{"image_size": 32, "crop_scale_min": 1, "translate": 0.12, "color_jitter": 0.2, "task": "denoising", "loss": "l1", "isotropic": true, "layers": 16, "kernel_size": 7, "residual_init": "none", "learning_rate": 0.0013, "max_grad_norm": 0.5, "lr_schedule": "cosine"}
Rows from block 6 of a small image denoising model, named by matrix and row number. Rows with one number belong to one neuron. Each number is 500 + 25 x the weight over its row's rms, rounded and kept within 0 to 999. All counts start at 0. Numbers have three digits each.
After each neuron's rows are labels from the 100 images, of 14976, where the neuron reaches its largest size: "top examples" is what is common among them. Only what is clearly more common there than usual is listed. The data: fractals drawn by 1,000 iterated function systems, in grey.
# gate: MLP gate (model.blocks.6.mlp.gate.weight, 576x192), inputs 96-143
# fc1: MLP up (model.blocks.6.mlp.fc1.weight, 576x192), inputs 96-143
# fc2: MLP down (model.blocks.6.mlp.fc2.weight, 192x576, transposed), outputs 96-143

gate.531:521527479476466501477464533485518496513543511474476518525492511505533506507488470480511484485566491486539536520525499503496524498525492515509483
fc1.531:485484500512511459514507518502515535503529489528482552510514490493487512494508512499458498525529453546484507516503514514478511524517487507513504
fc2.531:493498521518525529481487508509491453464514510524500602522488518497499495520481505507542486459498474533471537461494532515499567495503499516500509
top examples: sparse; two maps

gate.508:472504483464532512494478505460543477504545520505513490503439538478502502519466522488547505490488498518504529518444568522494507527498503434523535
fc1.508:495509515501530426485531486481520524495500520496512522484495476452511513518501512505520486551491466487527500509504543526536523531475476484476468
fc2.508:486521545505475503555485525471496524485467473515474500512513520470511505509526523505552506446545499472484485531488563517489512503489486487458483
top examples: sparse; two maps

gate.494:557497517483503480520507503520459531510507506502573469507545535499509497508523505517485483498466491542483499463537511514508518519489481454488527
fc1.494:509484514535429482504436494490535485520516504482512503535472486513510527498496466496539544484484540539478443531516477499502509516508525485516518
fc2.494:514509477481484464530494507509495529523468556483490479492472510511508471487546502487447511484459508540516485471545472486494513500503499483491504
top examples: dense

gate.104:499499512492458484527509468524504492530517527514468523496452507515518516464518511483517485521495502531537523503500484497502470520500501503468449
fc1.104:505510517518513497513512482535462544450490491498490504480504470516489541475504499468493475543466478531472518517499482505527523502468520517490535
fc2.104:525520496498496506532486553505500536472510473498474546524499539525489534496549509487525522519500469527482479490500517502518568492466525496506495
top examples: dense

gate.35:533477531495507464499497522482511476510475490510552484450498502501512496512526517504503457478484465507489491511478518520482498544490502483474495
fc1.35:488497514494501464523491511487495490482481517482498501521478510485489519455470525469475527493478538476501536483464525531450477530486522458545500
fc2.35:493476535507504520461507503503481488463511465513490516509478479460498491521482527469473498516495490458479510506478541490486496500524490489500509
top examples: dark on light; dense

gate.235:496497525495458496517509514502504512496502486517534488451517505520520513492517537466492489492491461505523480483523507476496521525500482509518531
fc1.235:497521487478567492503547516485515529492495526507524494513469430500454506520514487511498494504490465490472502516483485484499507458482523503521472
fc2.235:494492503452528503484485539513510489492495485530510523525523480485494482513488503496471489473504469503521501486483522509539534490500496480467506
top examples: dense

gate.568:503488461507485479495497497531538504496506513494514406491461504525494472527512508494501492500541569485534529527490532474526491523483505470521485
fc1.568:483517462532490531495437473568476503539495513500523473515509495479463522511506469486467481497558489463490483485517526476517523523531473506483501
fc2.568:497458513515532495497499520531537528522506518487505564505470506502504490495520468453504537478429492504514510542516513525523502487515507524495518
top examples: dense

gate.245:477510522540524499506494522491524500558498523522511539472515505516525467466518523519458498448508490526511496537550480502535493519544549564504478
fc1.245:541526522525527477478525466473474521510538497468490494521485468517490493491481493455536493513513462491509477516519533547492480477497509509467457
fc2.245:536526449515493537526513530534461474491489467493485485494444513510502520493492523448500493507507472467470511474514494529536531482497510467494483
top examples: dark on light; dense

gate.355:451481499470493513518534551416516462519498513488481502490491516471492465482496522506538481537506482520534514511457510522471495499503530436498494
fc1.355:506497499507480556478506533487486472486508486510486482499484487497532499541514511494504483463481454486518544461523506476525522472520561542510516
fc2.355:473497521480504499530495482490501540476519518507518504481496496490492486485503512493480488496423535461507474506515500444495489483486474508514514
top examples: two maps; sparse

gate.98:496476488456495513485468538521520490520486485496484489456461501486512496500503481456509499474511495481509543485499507508484495471514558480504488
fc1.98:425502492484484508513496463538506486525459529511526482568516498473508509518498499488504534486497469476512462511521508510511510473503511481517516
fc2.98:510503501480490466447483540496497556519496501491503537494519496459504492515545481502503478461498526540498486512508491490490490507487504505480500
top examples: dark on light

gate.543:500511510526497495515489478491478471508528513517495517527481507484496502492482500476542503521533537477508468520498511499469500484483487514495470
fc1.543:492476490513502488476547550494500507499496501472471510485506516550510477480503534485451507499497438478507508522507506553501497490494460504462513
fc2.543:498537504501515499519474517515491541490500500508516510528469482509494513502491485495487515498520524465504506487513526531501452516493502513468478
top examples: two maps; sparse

gate.211:524529519500481504504505518507493480546519512511505504478495505479498498515470488545498492472499544476493517440489506523465499483516501546517444
fc1.211:529481512504494493523472499514475495503473491522520485493466490511482504485486542548497503516466495500489507475510494490533513498516548485487520
fc2.211:539509489458484504450512512498468534514499509510490520497473499490504506510483503517478487479482480512463513533528493504487465512506492469522518
top examples: dense

gate.470:508503504484493495462514503544532502477496497526553448531508503506455501464519466473532498512501514494496478512516486504531481478531516521512478
fc1.470:513519500486479529519543502474486460500497519509477510459475501493503482467494496559530505519487541450529506406530498482478508510518477488489473
fc2.470:488501535516499499497463473502480572522505527499504515493530490496509512508532480529481470486546467524488506486512487469480466493495511506549495
top examples: dark on light

gate.495:535502497478494479441530513502486471478500506460490506476541506478475457530487488472547513521492492441512512462447529585466507488509522450480500
fc1.495:472501482493510437549510464447509506465495499493500548487450484497506508493499504552486521525498490551511531522501567458467480513486480452493503
fc2.495:493484468515488505406510515450489516443503508486498525540482494484498515518482474534476499468562509464509423457494515515498511512502483481488506
top examples: dense

gate.335:514494498521489519482500446486501466479503535516532552487467512519485491541560514498457487518555489492476531515480488517504478512503460493505519
fc1.335:488496493517528500537489496479476509497504527498470488478513490465515509444498527498595484506428489496501492442495514461491500491498494469486526
fc2.335:524478522521465499481517537484505477490505543500494495507508503515506528514526470513511494446521507507524476514478480520518520498503517506507483
top examples: sparse; two maps

gate.567:491511469472460499488483488480489488483514505519544493523542506497514515476497503493498500500496500472490525483516547468514516496530505473522519
fc1.567:451493479506536505468495414515500529468493482479505449489516510513498501514506524546504497475494474491494548515522518470501502508480515523463474
fc2.567:492496509496503474481472549489512522484494502511496493480544476505480524480536491488511471503489517474505503506486532518490511514516516500470488
top examples: dark on light; dense

gate.413:519538502507464468513497542500500497512491499498494481488515514500516547423506513493492486500497499477494505469492501467494506526517525459537488
fc1.413:486498544501562517517506540485517498474486529521530461484461491493500511522507538490449491517502567530465497504517512501502465526513509487489490
fc2.413:475497487514517513510492483484520486480473480514512503503475487486509501491510528492513499482498455483518518473501504487504536502480508478510500
top examples: dense

gate.365:483500510474490475506474495471490480528555497448471521522492492494496475501502481512485497482530502521524505513514519503434505500519457496500506
fc1.365:472488514500510529486511490487489509475495473487485494499499487488487495503497511480516476491475578466516488513485512512485483468470511509505503
fc2.365:494491491481498489482527459483501470504487529492511469475450493514490500486487511470504511541496487508541502504487497519499458493497494493512491
top examples: sparse; two maps

gate.149:494515486458499499496491562468507522513550545527503495467484519518482529516544492501538514471517479513493491517503506509508517489463550523500484
fc1.149:573490500505477508540493586497502515505502488498483499481476505474495488494484509517497484489496546506507510494481498518472489505500499534507469
fc2.149:486500505490525516476517430508493443492519485519501465486497477488500528497479492495522501544523494449523520444491492523524523493504504499497496
top examples: dense

gate.528:486508487528542512456504474489522548478519517476493486545477512537517500534498474460511461505535495515494518565473471509455462498499477507497498
fc1.528:461507497487501514503512518512487515523501493513480514512513504506501486498498500527415506503520447538490503488510482519513490485548488505516513
fc2.528:523508513498502513514490513526502504525519492515514597500502519506491516508499480500515486471548474529484546521490501499492501493483500506504512
top examples: sparse; two maps

gate.286:468505512500507491495463496503536495471507497500449520508434511534526505486520507440481503508536485493490515518465514502508472490467522524494501
fc1.286:511487492493480520477439469495513481504504511500491471507512504521531527521513470481465533484526486525483503541512490514477499503509507468522447
fc2.286:502505483490497525465497469498477477544522523524520530536522489477513492505417469541517475475531501504480516477475553514486546491490509514520494
top examples: sparse; two maps

gate.238:502490521441509483480520508518492516490547483500517474480519496497461465532516537492511490500522501507459459560459452519526510495500552463537489
fc1.238:515514511467511500500541520468519490550523481495502498504501505483472504460506476489520487524486467460562491479521538505508471464493532500513490
fc2.238:476501512534515519521491520517488484517472517493487455507507466477501493484475493532513531478525494499489495504466517511507461508504478499494490
top examples: sparse

gate.68:529509505519510448481506523507506471494485479495459498519503504427486479483467513508554505567515514466500513471455535584503479510449493500485501
fc1.68:484508500486539600525504497489487492527501503507535496505511540456470494482462501535518496485482488507489524485435481560511484492491522485512563
fc2.68:477490514509520528554467501473516506503487504497500500526514494508503468501524526536508511493469491485500481505509535507516515514507511469490514
top examples: dense

gate.464:474472520541484505513523486527541488517516501504490506541536510478472526485490508532488498477577498466512512483524484488554469466492478485459466
fc1.464:564483475504520511509507489498495506497504502514491506506487471490499491524472507474446461472498509513511509428492514562481484468502461485536483
fc2.464:461479530521466523533497513477504527472520515498466531514487499497515475497486479503514519493502541534495468506482464450499476492498510490508531
top examples: dense

gate.507:489495524488523508539515539476480480464448485519491474504471473513534498496483517535477518485527555502510447512509454528532495521522501520499522
fc1.507:552501499472487533508473475498499497550524458499481548503477509500509508522509498455466500483485508471507534487505502443513521508479509531496461
fc2.507:488474522514517531509520486464462478524505474488441526487486513488500476498455515552517510518489505493525421485511475485504529508508498481480532
top examples: sparse

gate.75:516497464441492505477510544458470498537460498515495480506504472503498518486506492524471509518514495497477512525490551525492510468481469509512484
fc1.75:490495462470499493478497486478485549500482496473520514471505477489514517486511493557511495487504491494511532465526543493507526493507514535466528
fc2.75:516520519465480521490543528482503525507507505506497482487492510504500528495487574534480494543521526494508489487499513479500528480497464476454483
top examples: sparse

gate.122:492497521493508502525483510534511513514497513485523479479519499505484490514491557531513520501431527486492489454523484478479508542506508479495508
fc1.122:484501489513507526453480502510478482525521533510456525535479527481524455536505491481544482499510481505503485534502499535506493491478516530455532
fc2.122:465510478492485521513496530500535467496497528498497478524529524524501507531525506519511483454510538503474463478490478495500515507505496482502525
top examples: dark on light; dense

gate.345:544481498490472519489504464508517559517521475555482488520540529457520465483508507464510467509526514480510481467486441478504491483472483532478500
fc1.345:478520498530493471512534480488478497517478500498476535489500511542489493496524496516520521541444461517486478480491535465509562451499484461474544
fc2.345:485485475511506544484491510490489490502492520500502427475487497495522457489487496503492531474528536508523476483494508473500429495518502476553503
top examples: dense

gate.302:457490529461489481505513508539539471519547521496506537468500532516482490506516496455462507489521493484523496512487503469520468518530520489504486
fc1.302:521511505531447504519468492507545485490450509489512534503477517495497505534515471517547507496521489479490516535481460514459510513490518552482502
fc2.302:457523524498491490560485475472465526503525497510483496486467518476491475493536537484487532506471503481530486517484498488500419500508512534527544
top examples: dense

gate.240:515487488512502498467493492467489508509549565491508539471461541478498476515501497495545480495479499459491529504464541551516531510484512473494518
fc1.240:497509513502527566489492511563480505497491456515523497486493464503486481492505505521479493504537482520491498539510390477497485524484490535531476
fc2.240:497481519524528482498483496426498490458511515503512515470494501531476519486529506521488495493400516502501551538499456499509515486501507530495493
top examples: sparse; two maps

gate.489:486463516492480465505508515488481492530535503517525478524478509461509492467510476527513519496480544496466470451534512536494531505551545483522537
fc1.489:487495485501471521516494505518484522535511466479497528508562500484502502477475510484503466498472480494484478472516523502533518493506500515503479
fc2.489:487495507494506504496535491546489484529536519498521537512535496519491493521453488481505500481483538541487507510507506514490487499509483486506526
top examples: dense

gate.81:521547474473484477457493516505506499475464527475499510459468509541503508507502506467537488503515489494526486511505451554474497555445482531489470
fc1.81:478475473482491487476495484482516516529506491512480502531513503514500477544499494562542478477546475503510514518500555476469512442498490563490437
fc2.81:483472479502514528416531531589515461459537478503485503463457498490495515500485461536518531500525473538498505473508486503503484504508509505504519
top examples: sparse; two maps

gate.566:482518524476530498459476545502463480526514528496543535533486510456511485460505512454477507496478525503489530510468511526464507528467476485497440
fc1.566:477494506499509544479479516493517505505535494541494512488465482473493518448498511516522504507525509476518490484502507485524536459510514504481482
fc2.566:504467538481524514502473414521526487454499504488521520506505523481509464483530524479464546487470468504508535520473490512505529512514523521461467
top examples: sparse; two maps

gate.87:524500453511491500459517493480480558506559565491484530495481504508473495515523462495476487482523484495504495539495497518480530491493489491531487
fc1.87:486497503490523518496481512521487502523494491507486534497494482501463500478486513465504501531474540476497489470500470473519467498481477473513458
fc2.87:504475474485501477471502477466495470504483519500500459494486480496491449488508501507470508482478499511513477502519501526496492514514509498515499
top examples: sparse; two maps

gate.133:538506477518482491499520500512466500462503497514503486496529532503504528487475486544514497490496471520492511514525479470512522545472506467499589
fc1.133:524528480442518478503509514481521471513514539481475489480481499461497500477481498487496483525441479465498490498489540503502484499502520509522490
fc2.133:530512516527486516490473445510484494533548493491526467510484508525466512470449498484490468552489457474476486529480481459502495462506499528515533
top examples: dense

gate.152:451518486518481491491477511522517494559547507510505472484505495473491503489454519502541518542469530517482513461477519527522513515481508494462500
fc1.152:538502509533508496451502510498527508504487501525500455524491502504488516510508495493510498527523516525521516467489498484489495499501484510490487
fc2.152:530546488472528489557523525484532489505486484493502471475491500511508463480533523516485459462516483484506492528480503510476459511511531471472491
top examples: dense

gate.549:557532497497477527527485471532488492518498466511492537554503489514518512511497463462513462513511526487541501520478507517513472516510506488467516
fc1.549:508512516520530502461525489457531482496497492487509474510488487509491478495501515437496492502574499468506508543517492503502537476505500481468428
fc2.549:501477487512525485522523513519477489584480498500492490486522476503512528507498449461497511508482518462484487495484509504507550485512501473509483
top examples: dense

gate.28:564491490495477479507489489521490461442502497486511536483470511488491480509499513544519499461508537524502499447502499508484499476518514486485519
fc1.28:483494527533490477539505507514495448443493452503537494508519504481485512537474504499519528482496517498528468500482490492518500495513492473494536
fc2.28:519523488528508509555501512471474507483499481496509475514461514499522471520490507497457496505481449549482479503529514467500472507524521495513541
top examples: dark on light; dense

gate.442:482486486488470536489499506482513467521522534484506536542473538505493487522486489538604505496498508481509456496471503541489487502517516467470485
fc1.442:533496519498502510491479505518496500422528513520510492501482516507533473543495489475487511507507502477514496456500514453552516521492505504497533
fc2.442:535537474467506479528528489450516464438490452464517477517470512523509477498518473505477474492539507514497431490499473474522533525473521516499498
top examples: dark on light; dense

gate.189:501494509519531464512463505512491505510490510483472534511456501508504479504539512496479513541538520521488525546512453510428516513479513510519504
fc1.189:486496476479506515494472521479479523499502532537511505482499466536481509498517505526487476517464533516502509480480523468503497474515497522504468
fc2.189:513506517493527485462494492461511486484467528503493495516513479533493537512529492522493526497485474515530506463505504528502517518505501535519473
top examples: sparse; two maps

gate.172:526485463480492523476547460463509489512482547490478464505499477503492479459489488521452513481468469480504499447504538511505486522510473499518516
fc1.172:523465461504529500489483482516496526511556483486500476494512487500487489506509502446510484510494486518532513498454536489498506461484494473490456
fc2.172:542514473516509519412514524518501591459496511471570518510505526484490470478535480501509481469501522484504468469497497495487508523494528498504486
top examples: dense

gate.155:459514499458497532507457523499502437478500504494492515443508502495466479486526522525534495518481524479464510521489502480487499486487507492514472
fc1.155:477503515500472505477516451530487496506474509503500475567485455512506482495499528469464505489495440483506477519527511481528503505506496476505490
fc2.155:489524475484497488498485548482502536479503488515524529523495484531506481517531515465489480492480521501520536560532477492466506501477526507472517
top examples: dense

gate.453:513528541486487517510487495495514471483478524503460490495492496528502481484495506558459506468524559500522497537481529523471481488518546446500489
fc1.453:488492539533472464500482505491504475513498467528477511473463512510496516504515501495531495513513520496524487545528470498524515490522475467509544
fc2.453:533482518492498516520520494483475525475477489529505473502505531488525542499526535487532502506477488527486499477509487461483509508485507492472461
top examples: dark on light; dense

gate.390:523509480454492505536505484488536489538559502493472484487519493534541524483533512481521505520505496516495469565524484467503489483497549500532499
fc1.390:474509496511502512489489487522501474550460488510487522451547488490519516497476476479477490517514469517500499517518504528488490471509511544501490
fc2.390:443516506496477459503492517509523544476491511500516548520510480489478493493449481527455500449511491508503465513518488473510506508481496507478508
top examples: dense

gate.213:547510470466464486479531480486498549511543542469482509508459485506511459502511461480513466459514508514540486540509480533460533528501499510503492
fc1.213:524500481489500476485520479496491523496506519489503497487503487514519503522505489500484490482490378514508485502501492507483541510512493509500532
fc2.213:509496513529494528529484533517498538526520502514514546528494507505486542521526512514524483496518524497460488514502516515504525497510506513475528
top examples: sparse; two maps

gate.279:509486492491500494482466532516531455483503507498510516479500489505505507487527510525472516521466503494489532481538511491509478540534477460495507
fc1.279:447529490503512542507493510522496494478474509485472512494521528539522486513477527531485515521454502547492515484464514499487503527536494487513518
fc2.279:515495471480493510574517477530503473504502490486503451477462521493498528504519487505506497567550507496491505458484486493519480505488490495519500
top examples: dark on light

gate.0:527517519503484506523506452484472463471487482515465453519479528505500503500505518495531517496528469488501501488497491517533511501496524542463525
fc1.0:497488506491490476503441535482534466500499502501495518501493494454538526512577521488481496542481509515509451533500539492494524513508549451500553
fc2.0:471496478518476503529522551470469543488470504513497511508465512494511489505460472454515507507480531462509491510496505503481533499488500480476475
top examples: dense

gate.106:507511485506501509474533517517524528518516475452489513436520492546513484484503524488509506513512495530524495514494458467479480530505514510521522
fc1.106:511485501534502501463459490454474521503483494489516532518467539516483479508502492472490499485490517485523494498495521504505477468492511584454543
fc2.106:530506501512507521438506532494477532511525496515466565501513520518486500507530501516520515496506480522495536494482488542466503501502485530491484
top examples: dense

gate.304:477505514500478495503454495538541502517502513496464478505471486478497463494482490487485525492486518500468490516465499523484552495487526476485513
fc1.304:530501515557548496476502519483445511497524539496519475539506519520507483512484502479512481499522522505504518487468489530520474501514454511518456
fc2.304:488492507479514478460513556532505476543496495519461550489495481514511496503551482487501529508521533505507464510494524506493444461489505480509537
top examples: dense

gate.501:514479535494477491511497479464508498486478499493481455473507518547498490514481519430461483506524511482472490523495507482493501483471512454519477
fc1.501:513501529497508511504478489475524457525466539509500464483479492480505468539493515482501504482525518487509469476529532498544487532492514427510485
fc2.501:519503463523512508362512471518517504501491491482529532489490487502484506489470476484510515511556511514482504510498507477494502511494494543502501
top examples: dense

gate.360:509509472485464513503463495493532463550517495506499517500494537535509507507512510542491505476510502504501511495510508539491518538516496532498526
fc1.360:462491548491535489491529490496495519479482500501557466498545508487506500545512502469493522514475501520470506518467503480528544496502522514498520
fc2.360:508479496525508492510490492434520545466455526481504485494513484490513469466526503521501491492504498514512458511499502471489511535489529469531490
top examples: dense

gate.282:483503515537515498498462528468483503448493477502510492518507503515473472500516541476480505526515443497470522558484515519528522543504562534501475
fc1.282:468492519481509487514508495530495497528510498513480547460489519486492489500490470499520513499491504555520533451499519516466506523497431517520488
fc2.282:491479482516532507446493479505482511500498508499517483487498503505498482504519507539519487492498495474459502463548518527512485489518499494530532
top examples: dark on light

gate.340:531506496519497503446494492525543485521553501498516467526479497477515485513477506503537534515512485492483482465472542557495481498474493497495507
fc1.340:524522495457527461529509535491478482484505480488496556464489507493491508508503518458479511489469481539544502505505469472463481542517499518478500
fc2.340:504484467518492485452483466530493487541465525489485499501527529493520508502526439475515518477498486491503527513496499518492468503496521497544514
top examples: dense

gate.119:534517480474524532473479488501490478549533500505508499510505513446521507495511476470517474498489486485511505494485508545504528490494490505478501
fc1.119:466524543551489487503520497487500515482490503497572540511532480496471530501533526505527525524537489522554498543481493480490503488484480460483468
fc2.119:487486492499476521562545479491522489531492512489481474523479473519527455483479481506507511499496493518494489490522470481489456499485514473522541
top examples: dark on light; dense

gate.212:510495472476492485504474483522526494510505496522509521495547520518492503488504470557501485496522482494520469490477477524530470524513475473496475
fc1.212:518484513505504487486527487477525517503496514502476496482532486477486499489502481562429498534507506513499492504499456492523495519506513470516507
fc2.212:504491482499498503501489521455498530520484499497494467494496500507484481498524505526550500525485521495499485522498507488482507522496512464497514
top examples: dense

gate.560:525487508534484500488494495469548539500495503494530497486421513514480490517538501505495497501576487486439518538509533500512499466490520500512509
fc1.560:441503501460520520462520544506483516521519486497512490508502504482489490493519482508520526493451474566534461538533497514524486529514532521494483
fc2.560:538505498521513487524439472541498525574515481495506462507501481519503497498500560493534516506504474550478456507535479514490525508517503491489508
top examples: sparse; two maps

gate.268:482452479521471473527516486528494536483511477513510524526458480554528493505479504484516471549528494528495515510447469508489494486499454529498459
fc1.268:444510526458514536463540454504506500509475500497501481483513479493526497481476473538478506453474486512493477514521518488515492503551493514526572
fc2.268:501449525499502533469507497521528494517517486507497527482534505503489520474498516530525509521485509525466503503481503483493522493501514517506534
top examples: two maps; sparse

gate.208:503517482487484577535516477500504476512524507505555471472506499455478496497485490475519505464483476530510509496475488522527519508485545496493537
fc1.208:500493485483532475517565505499514570472475508513477515545512491604558522503507470489438498511529499472542516537558472415493481490545471518499507
fc2.208:483489529497498527527492500487501497480474495516505551532508497502487522504473498532532485527490516515476427456506504526478507517492495473502527
top examples: dark on light

gate.227:522495484531513499499525501520498509553464530500487495476477538507501473495504511534440497492539496490495479534520469550494495491524469498518502
fc1.227:500502456469498500505460544460521437430492541510528519500450491512492526529559494504484485484504520514471496491480533505455439513525503530495510
fc2.227:489516475511502508482472461494507457531511498537499476474497496487509503492494515524528503468533512491522533479477513521513443485531487510520529
top examples: dense

gate.450:445513491506458511495482496504488501507503485515504508478553510534531499491531511513504468505501478522521483490475430505515476518548500531474498
fc1.450:528485518492490491548513471507512524513531522493508501535501517496528507507490516516448506499471510490525493452487498543440471507497499544495557
fc2.450:537482483495498496522488461506511480447506487507470495487478493504504521506461470465521515555535487447498509516473487522506523519507489515491481
top examples: dark on light

gate.342:499502479474521532488450493552496499523475527546515490484487506499510535546506474472496509497508553542512471478500460541527530508483515504516457
fc1.342:479528482523508475504491473516460526509496499510525505467513515515515482512532512488501519510527480495470484535471463551468508488524491481486505
fc2.342:503491509489509498536505515445501517420492493473505591492518520468511500479510539533494494499516539482519518502524475504519482506515497510529476
top examples: dense

gate.359:516512482470482485494459570488557515491491485498523527487465467505491507532562496509515501489522510504476504533466494509483514485476504481539545
fc1.359:521501507485478486481517525511503528513495504484521539514538523498499501481486514488459488505506496501501485486505482523489506489507496510489508
fc2.359:507499495483518496504462506451524480465490476478508529489507483482491484510539505518481484509498469505497521523541491475485460495497512511504485
top examples: sparse; two maps

gate.572:485542492513474478499459513503518470465466514492471477503535491484526502526508488497548507502527504493493513554538482527501522478501470520516542
fc1.572:521507491524482457514467491485489453524482506526491537499500475479501536501511479495505486479521486496539527474510518521510504497488505536529569
fc2.572:541527462507505474508444469547516494549503488497503509486476480544508507469479484531490473518493519518479509487523507503496540487485486501491503
top examples: dense

gate.173:484510495465467494475506555526476468465503486502468489494485521463482474493486511448510492503513512542456536520484482535481500563485510512515507
fc1.173:492484513507482493491453527556496501471512496500488514493472509551513480551484493449507500523510535511468533519467493470465492572480518524496488
fc2.173:480526484503495507490515480511500481471523484486494486526500514521477516522457540537499472511522496522507434499502527495459459513510486492508481
top examples: sparse; two maps

gate.466:486507488495478481508477520475451484496476489484489504518510504493518512516480522459505459496522512447506508519488494480480469535504528503489516
fc1.466:528475504481548521496521506494507543524485516480500494471506500521514470478504507542471498524517512459493496495495484465488501498488497500511476
fc2.466:474490514476493479565548502473482522536456476477481507497463483487498461503502548503479543475469496493474503510512499488484490504498521502513512
top examples: dense

gate.24:505548493466520470463489541486504494496517514472451520514464499490518473474489522469493514477525508522470490564533528531495473494511500479512469
fc1.24:450482494490501563483534428508512545497507517530507463490518474523496507498488468490508475508477506489543498589485461473551479487501514518514465
fc2.24:515507513486480475507532519480525512520478525502498509496520506520509523481539520501480497510474513515536491468541476506499506481520484470496496
top examples: sparse; two maps

gate.39:499514486483482510497534501546498512477472475467531501457508522509510446491495502468513477540510497460477522462498458580509477528486519540510522
fc1.39:540497558498479514468500470505492492544518464499464546522491507503485532496500473431454502477544492466502466479514461489519504465511516529528495
fc2.39:523515493470518467522502514488493529485507479489512547531506511519505497493547540467516489507474497491519516537485518516472508519498508547508473
top examples: dense